{"bottleneck": "vq", "downsampling_factor": 8, "encoder_arch": "resnext", "batch_size": 128, "lr_schedule": "cosine_restarts"}
Rows from block 2 of the encoder, named by matrix and row number. Rows with one number belong to one channel. Each number is 50 + 15 x the weight over its row's rms, rounded and kept within 0 to 99. All counts start at 0.
# convs1: grouped (8 groups) 3x3 conv, stride 2 (encoder.blocks.2.convs.1.weight, 168x21x3x3), inputs within the group 0-10, a 3x3 kernel for each
# convs2: expand pointwise conv (encoder.blocks.2.convs.2.weight, 336x168x1x1, transposed), outputs 0-83
convs1.123:37 32 55 45 45 51 89 64 50 37 47 48 52 32 67 95 86 55 66 62 64 59 35 35 51 38 26 54 51 34 45 50 42 51 57 45 38 53 69 39 37 60 37 46 34 71 70 45 32 42 46 30 45 36 49 28 53 67 53 42 39 38 40 62 54 46 37 40 33 51 49 48 36 56 83 59 43 41 37 29 38 43 50 47 59 62 59 73 52 71 31 51 65 30 51 58 30 38 24
convs2.123:56 53 56 80 85 59 36 83 72 68 61 69 50 63 72 41 33 19 64 62 46 35 40 47 35 44 23 51 66 52 53 32 73 63 64 54 50 39 41 54 78 41 62 48 30 78 95 38 54 50 27 33 39 42 58 64 67 48 74 67 79 52 46 47 62 60 18 28 78 61 46 51 65 53 58 56 71 22 33 41 46 77 67 61
convs1.124:63 58 75 21 39 54 36 55 48 47 49 53 50 51 43 99 62 41 49 57 36 61 55 71 47 58 32 38 55 37 57 54 36 61 70 47 47 59 63 54 92 54 59 60 42 31 53 52 33 66 69 15 37 41 44 47 51 41 51 49 51 27 34 68 60 53 25 44 66 07 36 89 50 53 50 38 65 58 35 44 57 41 46 44 34 48 38 37 40 50 48 24 42 38 51 42 44 61 47
convs2.124:35 46 53 52 64 23 68 43 13 84 53 50 33 69 46 57 43 61 60 51 51 50 51 50 84 43 67 80 30 24 38 90 71 46 54 29 71 59 47 51 77 53 51 62 77 45 46 54 49 43 63 55 74 47 43 45 51 63 40 76 38 44 54 43 56 61 45 52 61 53 47 67 71 57 44 40 54 60 60 52 44 67 44 12
convs1.125:41 65 91 39 37 65 47 46 45 58 67 52 33 49 84 25 41 52 61 60 76 37 36 52 62 38 27 39 51 42 60 54 51 47 50 46 39 64 77 39 49 48 65 59 16 69 29 37 61 55 45 53 61 63 40 39 54 86 59 39 71 53 48 45 51 28 64 57 52 54 66 45 36 39 57 52 42 58 51 64 24 48 39 79 50 55 57 20 42 60 29 42 51 15 50 37 74 32 23
convs2.125:49 26 42 49 40 40 57 49 41 62 59 47 47 62 37 36 39 46 50 47 33 26 43 54 36 49 52 43 44 32 67 40 48 42 18 17 51 46 59 45 44 53 43 40 96 58 67 60 50 39 56 50 40 56 43 40 38 77 61 99 43 62 53 48 48 41 41 51 62 56 70 66 63 76 43 37 33 51 20 33 42 18 81 33
convs1.126:59 45 34 44 62 41 44 45 41 57 66 49 33 52 53 53 56 49 70 80 37 80 60 49 65 32 43 41 11 21 32 23 21 43 20 37 47 61 64 49 44 40 36 62 70 21 41 73 27 58 84 34 68 75 65 42 30 59 57 44 47 36 25 59 55 23 73 56 19 32 30 39 77 53 41 43 56 39 55 56 44 73 48 72 61 41 52 48 33 45 53 11 47 33 48 44 37 64 46
convs2.126:33 52 25 82 54 46 46 54 53 46 30 55 33 52 18 48 36 37 53 50 57 43 06 71 24 59 99 35 63 62 62 58 33 60 46 10 64 58 61 57 46 47 71 44 58 77 58 42 50 45 50 57 54 55 32 60 68 43 50 64 89 50 34 57 67 39 69 34 81 79 26 50 67 51 35 11 30 42 33 53 50 28 37 53
convs1.127:30 13 43 15 07 69 50 79 99 63 56 68 49 69 44 30 51 40 58 51 49 61 40 31 49 35 42 34 31 64 25 33 69 53 45 56 44 72 49 72 56 44 49 47 29 44 62 47 30 42 57 38 42 40 39 54 33 37 46 36 26 67 62 23 30 44 28 49 53 35 57 46 52 32 67 53 64 44 40 51 51 29 19 57 28 51 53 43 49 80 28 48 55 44 33 66 59 53 57
convs2.127:29 56 54 26 43 51 29 71 35 31 47 41 78 51 66 49 22 56 54 48 33 42 78 79 48 40 48 65 29 24 74 52 54 38 33 81 75 43 70 42 54 52 55 46 20 28 58 20 51 50 51 75 41 55 34 53 58 47 63 47 49 64 52 50 61 78 53 56 39 46 22 41 50 52 61 89 20 08 39 18 41 51 74 53
convs1.128:40 43 23 49 42 24 40 37 44 46 62 37 44 38 37 80 47 49 52 67 83 86 60 31 68 56 23 36 61 35 48 71 44 37 36 17 46 40 62 42 45 57 52 35 46 67 49 71 43 39 54 41 34 71 69 69 33 47 39 53 55 41 36 57 48 45 62 52 31 36 49 26 45 36 39 40 28 25 71 70 59 46 55 63 70 62 39 51 61 64 42 44 60 62 30 52 40 60 64
convs2.128:44 33 50 49 56 67 52 75 33 44 33 52 29 61 34 48 73 63 41 43 49 56 40 77 78 37 65 73 22 78 60 62 44 35 72 47 32 42 27 50 40 80 39 62 38 38 24 54 30 41 53 39 69 58 47 31 49 48 71 54 66 62 18 46 37 58 56 49 38 60 58 56 67 40 46 15 55 54 64 45 49 86 69 50
convs1.129:25 50 61 62 50 59 42 41 48 53 37 51 48 49 48 55 52 46 44 40 38 42 47 50 67 59 41 11 45 47 23 43 46 41 21 49 45 52 56 19 53 61 41 59 59 84 62 35 63 59 47 49 48 58 49 46 75 72 63 52 46 43 34 44 48 23 64 42 37 50 50 29 53 34 60 49 43 47 49 43 36 68 37 34 49 29 57 23 44 63 86 37 55 69 54 64 35 42 61
convs2.129:39 51 56 41 41 32 43 69 51 20 48 64 24 45 58 53 33 20 49 51 69 41 26 35 66 43 29 48 38 54 46 76 58 60 46 78 49 65 57 64 42 47 48 55 54 41 63 68 50 68 43 74 30 60 42 68 33 56 22 75 39 55 53 50 62 50 54 69 49 59 31 42 61 28 59 63 40 05 49 54 54 56 51 65
convs1.130:52 47 36 68 67 39 47 40 46 37 63 32 58 40 26 59 58 42 29 45 61 46 54 40 52 50 49 38 58 54 19 43 60 45 54 45 29 40 56 34 53 46 40 62 50 63 38 58 66 31 45 72 50 45 38 56 36 56 66 45 33 28 42 62 82 32 66 62 23 75 47 14 51 57 51 51 53 51 63 52 49 66 58 57 81 45 46 43 45 51 95 43 56 85 46 55 61 27 61
convs2.130:15 50 32 65 52 22 53 44 55 36 39 66 34 17 77 53 47 48 54 61 56 59 30 58 44 89 36 68 74 53 56 91 76 46 69 43 61 64 31 56 40 41 54 38 43 41 55 56 40 46 56 36 64 56 53 59 58 57 44 49 73 52 42 55 69 51 57 65 45 71 58 53 46 60 54 49 31 60 55 24 46 46 62 63
convs1.131:61 41 43 79 40 36 93 61 10 50 46 67 36 55 48 46 77 58 41 50 61 15 37 76 43 68 71 39 58 35 44 30 55 38 46 45 38 55 42 38 35 57 50 40 54 38 36 63 43 71 49 21 59 52 65 17 59 60 54 45 55 67 56 41 37 56 42 73 41 38 56 30 55 52 65 70 33 62 52 56 29 58 51 39 59 38 35 34 36 38 43 41 46 58 56 43 39 57 47
convs2.131:47 43 53 40 29 59 33 37 15 70 49 42 27 13 31 59 15 65 45 45 53 59 45 56 52 87 42 41 71 60 34 48 30 28 22 46 55 60 49 47 52 29 97 44 48 42 39 56 55 70 54 27 28 52 49 48 59 50 50 44 30 64 51 48 60 51 32 22 72 11 51 16 55 48 53 45 75 51 49 64 48 65 60 38
convs1.132:25 37 36 49 47 52 62 51 74 46 28 30 43 61 50 51 58 53 42 28 47 17 39 50 42 47 60 21 28 19 40 35 52 61 80 59 39 40 32 53 45 33 64 32 42 66 65 55 71 31 60 71 58 57 28 34 50 43 54 63 37 48 43 38 36 70 24 56 74 63 66 20 27 24 52 49 76 65 26 55 72 62 64 39 66 49 39 50 34 75 54 46 53 44 49 55 41 63 56
convs2.132:55 40 64 75 55 62 54 40 68 59 56 69 31 67 35 50 52 45 86 38 65 31 99 36 60 58 64 61 57 80 31 51 58 55 72 45 71 97 34 43 25 51 52 47 24 24 46 33 54 53 37 39 68 38 55 76 39 35 35 60 48 60 45 51 45 50 62 42 47 58 67 47 56 44 42 68 40 50 73 48 46 54 36 62
convs1.133:43 55 31 48 58 47 44 42 59 76 58 34 93 63 33 83 64 44 58 45 51 73 67 31 61 62 29 46 46 19 59 51 34 28 64 24 29 34 75 11 49 57 41 44 54 46 48 51 49 17 47 56 50 77 67 45 25 80 62 25 24 48 53 31 45 60 20 64 64 12 51 27 74 75 43 48 61 36 57 66 54 61 65 47 55 54 35 25 42 47 49 26 20 45 55 54 45 49 53
convs2.133:57 44 34 49 78 66 53 50 51 57 61 53 58 65 29 45 62 82 45 48 53 67 58 58 44 48 50 46 67 64 25 38 42 44 64 26 68 53 70 53 57 63 08 56 70 82 30 44 52 47 66 40 47 43 49 50 63 49 54 63 50 60 36 48 61 36 67 33 56 36 66 47 48 81 76 35 41 43 50 34 58 68 71 47
convs1.134:13 35 80 49 38 52 64 30 46 45 35 58 45 49 36 63 25 49 47 31 49 46 52 44 61 45 31 55 43 80 49 37 71 74 54 67 65 49 37 73 58 64 48 59 34 74 65 42 32 77 30 49 44 40 35 19 66 58 64 51 92 50 43 57 44 47 57 64 32 34 35 63 56 31 73 62 48 40 75 52 58 32 50 48 36 66 30 41 32 74 53 75 49 72 70 48 59 49 60
convs2.134:36 69 37 58 61 56 55 57 33 38 34 57 25 43 53 53 56 30 44 18 63 62 00 58 45 66 58 62 53 48 99 66 61 40 26 73 47 41 61 55 44 67 48 50 35 72 24 79 50 55 52 57 42 52 77 61 38 35 58 58 51 43 65 54 40 42 65 61 36 45 43 58 41 57 44 52 75 46 55 48 39 52 76 46
convs1.135:48 35 38 69 26 56 97 55 19 62 34 37 53 30 44 67 45 51 44 58 49 31 17 26 32 70 75 27 44 71 33 39 61 53 40 44 49 44 32 71 64 46 55 30 50 49 63 41 22 61 72 38 62 49 53 49 46 64 32 45 88 59 37 41 51 61 37 51 74 45 54 59 25 43 56 52 48 45 61 53 41 56 50 40 48 33 52 53 64 40 49 40 26 53 52 35 52 67 24
convs2.135:51 52 21 78 67 56 29 38 28 43 57 42 39 54 75 46 70 31 46 31 80 59 58 55 32 89 64 67 28 61 42 61 45 58 50 57 56 08 48 57 46 03 69 53 34 42 28 53 47 17 61 39 39 57 44 36 47 49 23 58 61 49 46 52 34 45 64 46 47 70 58 19 51 61 47 72 19 55 50 33 61 66 52 47
convs1.136:41 44 74 52 38 47 28 63 54 80 36 43 85 40 33 99 42 32 62 69 74 61 59 65 28 47 25 57 31 68 59 30 50 28 39 61 36 58 66 33 33 80 42 44 52 62 54 34 49 65 56 51 52 44 60 45 47 81 48 36 46 59 42 50 61 40 37 70 38 29 52 57 50 49 52 52 28 51 90 57 52 45 55 43 45 38 59 67 48 55 67 53 70 46 53 51 22 44 47
convs2.136:38 56 52 54 61 23 49 66 46 50 33 44 74 46 52 48 99 36 45 42 56 21 46 59 64 43 48 35 54 37 44 42 32 48 52 60 55 72 18 43 37 38 32 64 40 56 40 68 46 75 43 55 68 52 55 37 22 37 69 36 39 54 89 52 46 59 46 44 62 69 56 26 38 29 45 90 27 52 31 50 59 87 46 68
convs1.137:51 54 61 42 45 61 49 57 35 48 55 43 33 63 29 37 59 50 16 41 61 25 52 56 53 58 68 67 21 21 61 24 38 36 48 62 30 22 40 28 23 46 76 76 66 49 95 51 48 72 50 57 37 43 55 53 48 50 47 54 57 36 47 40 52 38 68 66 58 49 32 33 48 48 42 59 56 53 30 58 32 70 50 55 36 24 47 21 44 48 44 91 76 70 60 55 29 47 73
convs2.137:44 66 59 26 61 35 74 38 41 56 35 65 43 27 59 51 65 52 76 30 59 65 37 43 33 35 82 51 55 32 45 67 43 53 57 63 64 47 40 36 06 51 46 64 42 24 67 49 54 61 51 38 53 53 71 67 31 66 36 24 16 58 27 51 51 29 66 72 53 41 49 44 41 54 57 27 45 54 56 42 52 38 30 68
convs1.138:52 49 63 52 61 56 46 61 60 51 53 56 44 44 47 47 46 37 62 57 51 27 54 68 29 37 44 32 53 69 31 35 69 26 30 41 74 53 49 56 44 22 78 45 52 61 41 54 85 44 11 71 55 31 05 58 34 46 73 50 55 54 46 24 32 70 30 42 65 20 59 77 54 55 52 76 40 55 35 60 75 62 67 49 68 59 61 28 26 34 56 58 46 71 89 57 77 50 33
convs2.138:17 58 36 28 69 00 34 58 22 55 58 31 36 78 74 54 27 45 48 52 75 17 55 68 45 32 25 61 17 41 91 43 52 48 61 53 50 44 41 47 51 53 62 47 50 66 62 21 51 25 54 69 71 61 51 35 69 70 40 31 61 57 19 52 63 56 61 77 43 19 29 63 40 36 45 59 73 40 60 40 45 52 32 23
convs1.139:20 46 62 37 33 44 43 38 51 50 52 29 37 55 43 53 60 54 73 47 36 55 59 53 26 43 66 15 09 65 36 42 73 45 35 61 34 30 47 41 32 46 53 57 59 71 73 60 62 88 37 64 59 31 33 24 80 09 41 66 15 16 57 55 31 33 55 15 43 62 28 68 41 37 33 37 41 39 42 62 73 33 49 52 57 46 40 71 55 53 74 40 54 27 40 52 63 51 57
convs2.139:66 34 81 54 50 73 60 53 47 23 50 60 20 78 48 55 44 38 58 62 58 58 46 65 14 18 63 46 66 41 52 47 67 39 66 48 60 23 56 36 25 40 48 46 44 52 50 29 51 59 28 31 24 59 58 51 43 45 42 55 43 39 49 49 42 66 28 68 93 49 38 67 48 39 27 81 31 40 28 63 66 50 33 47
convs1.140:51 56 15 46 39 38 54 46 53 25 53 43 33 34 43 38 34 42 58 59 44 43 44 60 27 41 37 61 72 11 68 53 33 75 57 39 52 49 56 67 48 23 85 36 25 31 45 55 50 43 58 68 40 44 27 41 47 62 39 60 55 40 49 54 10 37 78 54 35 86 76 27 65 42 38 54 57 51 72 36 44 54 52 54 41 59 60 45 41 47 77 47 55 74 70 26 75 68 59
convs2.140:50 57 25 77 69 70 79 44 45 57 63 53 73 68 51 51 29 84 63 50 60 75 46 67 25 63 68 45 81 46 42 29 39 42 69 51 61 69 52 47 49 47 53 47 40 59 42 48 46 41 57 58 69 49 52 57 68 60 51 99 99 50 51 49 48 77 55 46 41 70 64 21 48 37 37 99 56 40 51 78 54 35 47 59
convs1.141:63 48 24 62 50 18 78 60 70 68 57 31 64 69 35 45 45 23 31 67 23 46 46 37 46 40 62 43 50 12 44 35 23 47 57 28 13 27 63 54 51 49 45 42 50 77 36 61 58 15 42 53 57 49 55 75 49 62 59 38 53 45 28 63 62 72 38 51 69 26 33 51 39 59 65 63 49 40 58 46 46 50 39 55 18 62 59 28 50 49 58 37 48 52 52 38 50 57 70
convs2.141:27 32 57 41 61 67 32 39 46 43 52 54 37 36 68 50 49 50 41 48 67 55 60 68 62 42 60 72 61 60 41 55 54 33 72 96 77 44 58 52 55 62 51 65 73 29 49 37 50 46 61 20 66 40 47 81 58 40 57 51 36 34 59 52 53 56 34 62 23 37 49 69 44 59 44 38 51 42 57 47 62 46 47 39
convs1.142:16 63 48 50 54 22 74 69 29 42 27 39 38 46 65 51 62 55 32 40 46 31 48 62 31 60 64 24 56 40 26 80 19 38 54 20 73 47 47 59 38 46 40 50 48 90 30 58 64 36 51 49 44 48 55 33 20 36 48 41 66 42 40 52 87 19 86 64 31 85 48 39 40 42 56 55 51 40 55 78 37 32 27 48 43 41 64 43 56 31 64 63 52 55 39 59 79 57 61
convs2.142:42 67 60 66 78 56 30 34 41 55 41 43 99 62 45 46 51 57 46 49 64 65 86 71 90 78 51 56 37 29 38 72 47 60 88 51 42 70 65 60 38 62 78 69 69 41 67 71 48 56 73 28 35 52 46 45 59 38 65 58 30 56 32 50 42 57 64 51 58 33 50 44 45 28 13 74 38 52 90 42 45 58 64 69
convs1.143:51 63 43 51 57 34 24 50 21 58 47 63 38 62 40 70 45 25 56 51 53 46 49 60 39 45 40 39 59 23 19 45 25 29 31 49 72 55 61 40 42 50 38 59 50 56 43 19 67 57 49 78 84 63 13 72 73 41 48 44 41 41 36 69 53 45 63 40 45 61 59 71 64 79 74 56 71 39 27 29 39 66 32 39 35 63 77 54 68 72 43 47 40 14 49 52 39 62 34
convs2.143:36 44 38 12 50 64 58 49 54 66 63 30 62 66 59 52 64 42 42 41 24 49 47 43 69 28 34 77 55 57 55 29 63 49 39 19 53 54 65 51 46 35 26 62 87 46 59 45 49 61 69 47 57 54 71 46 46 65 47 39 69 39 26 49 57 42 37 56 77 13 36 51 44 41 56 24 38 37 47 36 53 19 54 54
convs1.144:15 70 44 25 29 51 46 28 77 44 56 63 51 42 44 51 42 57 49 51 69 55 63 66 52 54 20 52 74 40 17 48 54 36 42 84 46 49 66 70 46 54 66 52 64 65 64 64 46 34 49 31 70 56 18 58 64 34 56 40 30 45 28 56 58 68 56 45 46 70 45 41 46 62 45 31 51 68 53 45 41 52 31 57 67 66 54 28 42 43 45 39 59 38 33 64 40 64 29
convs2.144:29 63 64 57 68 78 63 47 66 71 57 44 22 37 59 50 20 23 55 64 61 26 70 83 27 44 31 47 37 61 42 58 35 46 61 54 60 26 38 55 46 54 61 47 32 65 39 42 45 56 41 47 65 40 79 35 35 58 61 76 74 63 28 48 53 62 56 58 49 26 68 75 38 45 33 58 47 41 38 67 47 39 34 58
convs1.145:37 29 33 52 43 42 46 64 33 70 40 48 75 47 22 60 60 36 53 32 38 89 49 37 66 62 38 28 28 20 25 38 31 52 43 25 26 50 44 32 34 43 47 38 65 47 70 96 36 63 99 50 39 56 35 48 34 59 32 20 69 67 16 53 61 44 45 36 35 65 56 33 47 28 29 70 42 35 62 45 49 72 58 65 50 52 46 50 40 50 67 59 51 39 42 53 46 26 35
convs2.145:31 46 22 32 75 98 81 37 23 58 34 52 49 50 65 42 40 56 40 32 61 42 48 60 56 38 58 30 50 38 68 60 43 44 47 60 31 42 37 51 39 56 42 58 49 31 60 43 47 13 43 00 53 55 75 27 35 44 48 63 53 55 62 51 54 54 67 46 65 54 67 46 43 43 45 00 68 21 67 42 46 57 69 32
convs1.146:41 53 74 37 42 72 31 30 57 44 63 44 32 40 56 53 31 54 85 63 31 61 50 28 55 41 56 18 33 84 22 27 87 32 30 76 32 62 35 51 46 34 59 52 67 49 45 66 71 72 47 60 69 37 97 68 47 40 56 60 44 48 41 41 50 73 27 48 71 59 43 48 44 45 63 54 31 65 35 39 61 37 64 69 32 41 47 58 64 22 22 29 58 28 45 40 56 57 81
convs2.146:24 69 40 56 53 52 40 21 56 61 56 21 69 72 80 51 27 25 59 32 20 53 87 56 41 40 59 44 26 18 68 25 65 51 63 34 44 72 60 61 58 72 35 55 66 21 37 41 45 53 46 17 41 22 52 58 30 35 42 73 49 48 62 46 74 31 30 52 71 51 52 54 48 62 31 89 69 49 58 48 51 27 66 42
convs1.147:55 37 55 26 45 36 69 70 41 44 46 50 88 83 41 58 25 30 63 71 81 53 32 50 57 43 34 56 69 52 32 50 61 55 56 50 48 49 64 48 55 65 23 23 66 56 53 52 46 61 72 83 66 72 43 49 60 45 59 51 37 26 38 63 67 67 44 45 43 58 49 52 36 59 32 35 35 42 49 46 78 24 29 25 38 49 64 30 50 56 44 51 58 69 77 75 42 50 46
convs2.147:44 55 35 62 23 42 36 89 26 47 51 62 78 52 69 57 40 39 42 76 41 42 64 41 44 28 72 64 55 67 36 47 34 52 61 49 51 57 37 44 36 48 48 48 72 64 59 17 46 32 50 71 46 55 51 63 42 71 66 29 62 45 73 51 48 46 58 65 00 44 42 82 50 65 31 60 44 40 53 70 47 21 46 44
convs1.148:75 99 52 70 60 48 59 29 31 38 37 44 33 54 70 58 64 60 61 59 19 79 50 18 68 51 41 50 72 65 45 65 57 42 31 32 36 35 56 45 31 71 41 43 85 55 48 49 48 63 23 47 61 32 54 40 43 60 41 47 63 56 61 58 33 36 73 58 37 54 53 54 72 52 56 61 55 43 48 33 51 72 74 58 73 51 33 50 39 15 47 39 41 51 39 50 56 40 67
convs2.148:45 62 36 44 46 57 47 48 17 74 66 55 44 53 22 41 57 20 45 51 66 64 47 59 45 16 62 39 45 54 60 45 20 46 41 52 53 70 41 55 53 65 39 50 37 18 46 52 38 36 35 79 51 45 76 58 44 39 76 58 63 35 70 51 46 71 49 58 39 52 48 64 36 63 54 31 48 40 36 34 38 41 54 47
convs1.149:47 42 46 53 24 58 53 58 49 44 56 41 38 44 44 58 59 42 52 61 45 40 24 48 45 65 38 52 48 66 63 45 79 56 39 67 39 71 59 48 33 41 50 57 86 67 42 61 40 50 34 34 57 47 40 56 64 47 50 42 69 62 37 40 63 60 59 27 41 52 62 38 46 50 55 49 59 39 40 73 47 47 41 58 53 60 35 25 62 51 61 71 45 30 66 21 58 46 49
convs2.149:67 31 88 47 55 78 43 53 66 60 37 63 39 86 32 37 55 44 24 44 56 46 65 54 29 65 86 47 60 45 76 44 23 45 83 24 41 48 67 50 35 41 63 75 20 34 44 50 48 75 57 39 36 59 41 63 32 54 72 42 60 53 76 51 54 51 32 66 61 17 66 63 59 50 33 18 39 16 64 59 38 40 36 31
convs1.150:57 49 48 38 36 45 59 57 45 18 31 42 16 64 83 14 38 82 58 60 34 32 32 48 84 54 36 69 69 60 70 68 39 71 54 18 56 48 44 46 66 54 43 47 48 46 62 53 35 43 49 50 48 58 48 73 74 65 42 70 62 26 50 41 68 44 39 43 67 51 52 62 45 38 24 34 43 67 49 43 42 73 38 58 68 54 25 47 53 31 59 44 44 46 35 49 50 67 35
convs2.150:43 54 19 72 43 46 58 19 46 38 59 54 48 53 35 48 99 00 75 46 41 49 67 75 39 47 49 48 61 70 76 23 45 49 29 58 39 63 20 58 36 52 61 51 40 21 35 76 41 32 65 31 32 54 82 51 38 44 59 43 27 47 60 48 53 50 27 31 79 39 47 42 43 25 47 81 55 23 46 51 43 99 63 46
convs1.151:34 34 59 43 45 38 35 39 51 25 41 44 71 27 38 68 58 52 31 48 49 25 54 63 38 56 58 59 67 45 50 69 55 32 26 61 27 33 65 48 48 42 70 83 62 60 31 57 59 35 57 41 49 45 60 54 47 51 48 45 70 72 49 69 63 51 50 37 54 67 55 53 40 65 56 34 29 49 29 66 45 27 34 21 42 45 60 32 43 63 44 24 38 45 47 63 51 51 70
convs2.151:35 61 45 43 45 56 53 48 31 54 36 35 67 68 67 50 24 68 80 65 58 71 47 39 51 67 25 57 72 37 34 23 64 26 40 25 42 54 63 60 38 56 36 36 33 52 29 67 43 47 51 54 32 50 25 30 37 14 88 48 37 47 85 49 53 41 28 57 32 52 36 29 49 49 49 43 40 53 41 51 47 57 43 41
convs1.152:45 42 52 49 55 53 35 61 65 28 53 24 31 67 33 31 63 25 32 40 59 40 61 46 21 36 46 46 61 68 39 63 53 41 40 53 54 50 51 40 59 59 46 57 51 30 56 24 56 70 27 28 62 49 55 80 33 40 72 32 54 58 38 37 39 55 44 51 79 56 42 61 42 62 35 39 60 42 29 51 49 39 57 39 32 66 32 54 34 50 36 57 43 52 43 49 48 51 53
convs2.152:37 48 64 43 68 53 55 56 51 53 43 54 38 20 80 44 57 26 36 64 27 39 50 72 56 26 66 52 57 05 76 51 62 29 69 42 58 79 65 43 40 40 43 56 50 47 26 10 51 31 66 39 42 53 68 60 79 57 65 29 69 38 72 56 84 45 58 58 54 61 44 35 48 48 38 23 38 29 40 49 57 40 55 50
convs1.153:42 26 35 53 48 28 84 55 56 30 28 51 51 63 60 39 58 42 36 36 36 51 39 40 38 55 50 68 66 48 62 46 54 48 32 59 52 56 37 76 69 67 41 27 38 60 38 42 54 33 19 68 72 79 28 50 37 41 41 72 31 67 37 39 46 22 52 50 49 61 67 73 38 14 45 53 65 54 54 50 55 51 31 47 44 71 67 61 36 58 23 31 49 50 63 50 56 39 69
convs2.153:39 37 52 71 95 47 61 29 54 40 46 47 41 49 51 56 46 70 48 68 34 43 28 33 70 55 53 54 69 56 50 55 43 30 60 35 39 78 38 64 70 52 61 35 45 47 21 52 56 32 50 40 30 45 41 74 63 48 42 25 39 38 53 49 50 40 60 50 39 43 51 77 54 34 00 69 34 50 47 32 51 57 37 59
convs1.154:55 41 38 43 39 48 72 70 71 38 59 99 47 56 76 50 33 37 45 28 77 57 35 49 63 59 60 53 46 23 39 52 35 45 56 74 58 57 34 65 41 28 82 51 53 27 46 41 60 51 39 42 66 75 86 67 52 68 48 38 60 44 34 61 47 54 59 68 69 28 36 41 25 45 81 59 69 31 35 74 52 50 36 16 33 55 47 30 49 68 62 40 45 55 35 44 71 56 58
convs2.154:45 54 32 54 15 25 29 76 38 61 50 33 58 61 28 44 59 66 60 64 41 53 54 31 31 40 32 37 43 28 50 38 36 71 47 92 50 64 68 47 49 60 20 67 64 46 77 61 54 71 33 43 46 38 27 72 53 51 62 29 53 52 37 46 65 67 44 43 25 53 67 36 53 47 59 15 39 43 58 39 41 49 71 56
convs1.155:44 59 35 60 58 33 79 46 47 59 41 47 69 33 54 52 39 71 57 67 44 68 54 28 78 77 31 45 62 62 29 43 58 64 58 43 34 30 62 32 49 68 28 64 53 40 33 38 28 35 54 66 41 67 50 67 52 57 63 57 46 35 45 31 42 48 54 40 54 73 50 36 59 44 32 56 56 42 81 58 33 68 21 30 31 57 39 32 41 56 60 67 45 42 55 36 42 71 49
convs2.155:34 27 62 45 61 47 64 40 46 84 25 54 34 94 60 47 36 39 35 51 70 31 64 57 54 90 56 34 28 32 73 39 33 74 69 59 41 54 39 56 69 50 72 62 57 43 50 80 56 42 63 27 65 61 38 18 00 27 50 32 71 52 91 47 37 34 30 54 69 62 45 39 57 67 45 54 61 27 55 16 40 61 68 46
convs1.156:66 76 68 52 40 43 62 68 63 21 07 11 43 44 39 25 42 41 59 37 55 47 17 60 54 63 69 63 58 39 78 48 60 69 53 63 62 59 92 54 50 71 28 50 37 50 39 61 28 45 30 54 38 56 45 28 65 53 69 51 22 33 22 53 43 46 49 42 26 67 53 58 59 75 72 39 59 53 71 59 51 29 77 80 63 84 43 35 28 41 51 25 46 49 40 30 30 43 56
convs2.156:50 46 77 46 70 51 63 20 64 59 57 48 46 23 56 52 70 40 76 77 40 31 24 37 39 55 46 52 38 62 59 49 52 55 62 52 62 39 28 36 47 65 37 43 90 36 73 48 52 31 59 33 61 61 70 45 48 46 22 47 34 44 66 43 65 63 43 49 32 57 41 37 29 57 30 27 52 56 47 56 53 42 76 54
convs1.157:54 28 60 51 51 47 54 56 75 12 29 26 65 44 47 45 52 30 46 42 49 78 48 63 57 31 83 33 45 56 61 49 42 43 60 44 33 19 42 43 81 77 40 60 46 82 65 64 65 35 39 59 47 58 15 56 25 52 57 44 68 66 39 41 30 60 70 62 62 43 37 58 42 52 38 40 65 32 36 70 51 27 54 58 56 57 45 17 38 58 62 56 52 63 57 64 54 43 38
convs2.157:65 70 56 30 70 64 57 19 80 50 74 56 24 54 73 42 40 81 61 45 28 38 43 70 69 46 36 66 50 59 54 41 63 64 30 61 54 67 64 40 53 66 67 36 32 92 36 40 51 64 75 25 59 61 56 76 40 44 48 40 45 58 60 53 41 66 59 66 29 27 50 72 47 76 46 58 35 56 56 52 37 61 52 65
convs1.158:18 55 56 48 51 66 39 38 43 47 31 35 75 69 32 73 52 59 29 48 32 65 59 51 42 71 57 60 29 45 35 52 43 19 57 42 62 22 61 69 47 46 62 40 68 62 45 44 57 29 72 44 38 44 44 46 73 61 28 61 40 34 54 60 42 23 66 73 55 60 47 31 28 50 89 54 39 71 66 37 49 37 42 36 46 65 34 74 78 42 39 37 71 56 36 42 65 40 56
convs2.158:73 40 42 22 48 38 67 36 56 57 38 01 46 39 31 50 56 30 33 53 57 35 99 63 43 21 70 71 30 65 47 75 60 56 63 77 60 33 51 49 50 90 66 58 25 66 50 65 54 26 53 50 37 66 40 43 47 42 56 12 57 51 54 49 35 24 41 37 55 40 51 51 62 62 44 49 62 57 43 45 49 74 65 50
convs1.159:61 52 51 73 61 24 41 45 53 20 52 53 33 50 45 40 58 58 30 46 50 57 68 41 48 40 49 47 32 48 56 68 58 40 53 40 26 58 31 58 46 24 78 74 57 54 62 73 43 49 65 30 31 34 35 30 25 51 44 19 93 67 63 39 48 44 31 57 76 53 34 47 52 47 46 54 66 63 56 42 35 32 45 54 46 45 78 43 38 48 48 45 36 60 49 49 74 65 48
convs2.159:62 25 59 29 75 24 50 30 62 52 43 34 38 50 34 43 45 41 54 18 33 31 36 51 62 56 66 66 50 65 32 27 13 52 53 56 42 36 58 56 41 12 64 38 39 67 38 65 57 34 21 52 48 36 36 27 34 63 68 45 49 54 43 46 37 39 54 37 72 55 56 45 57 48 28 65 92 71 41 44 44 54 44 54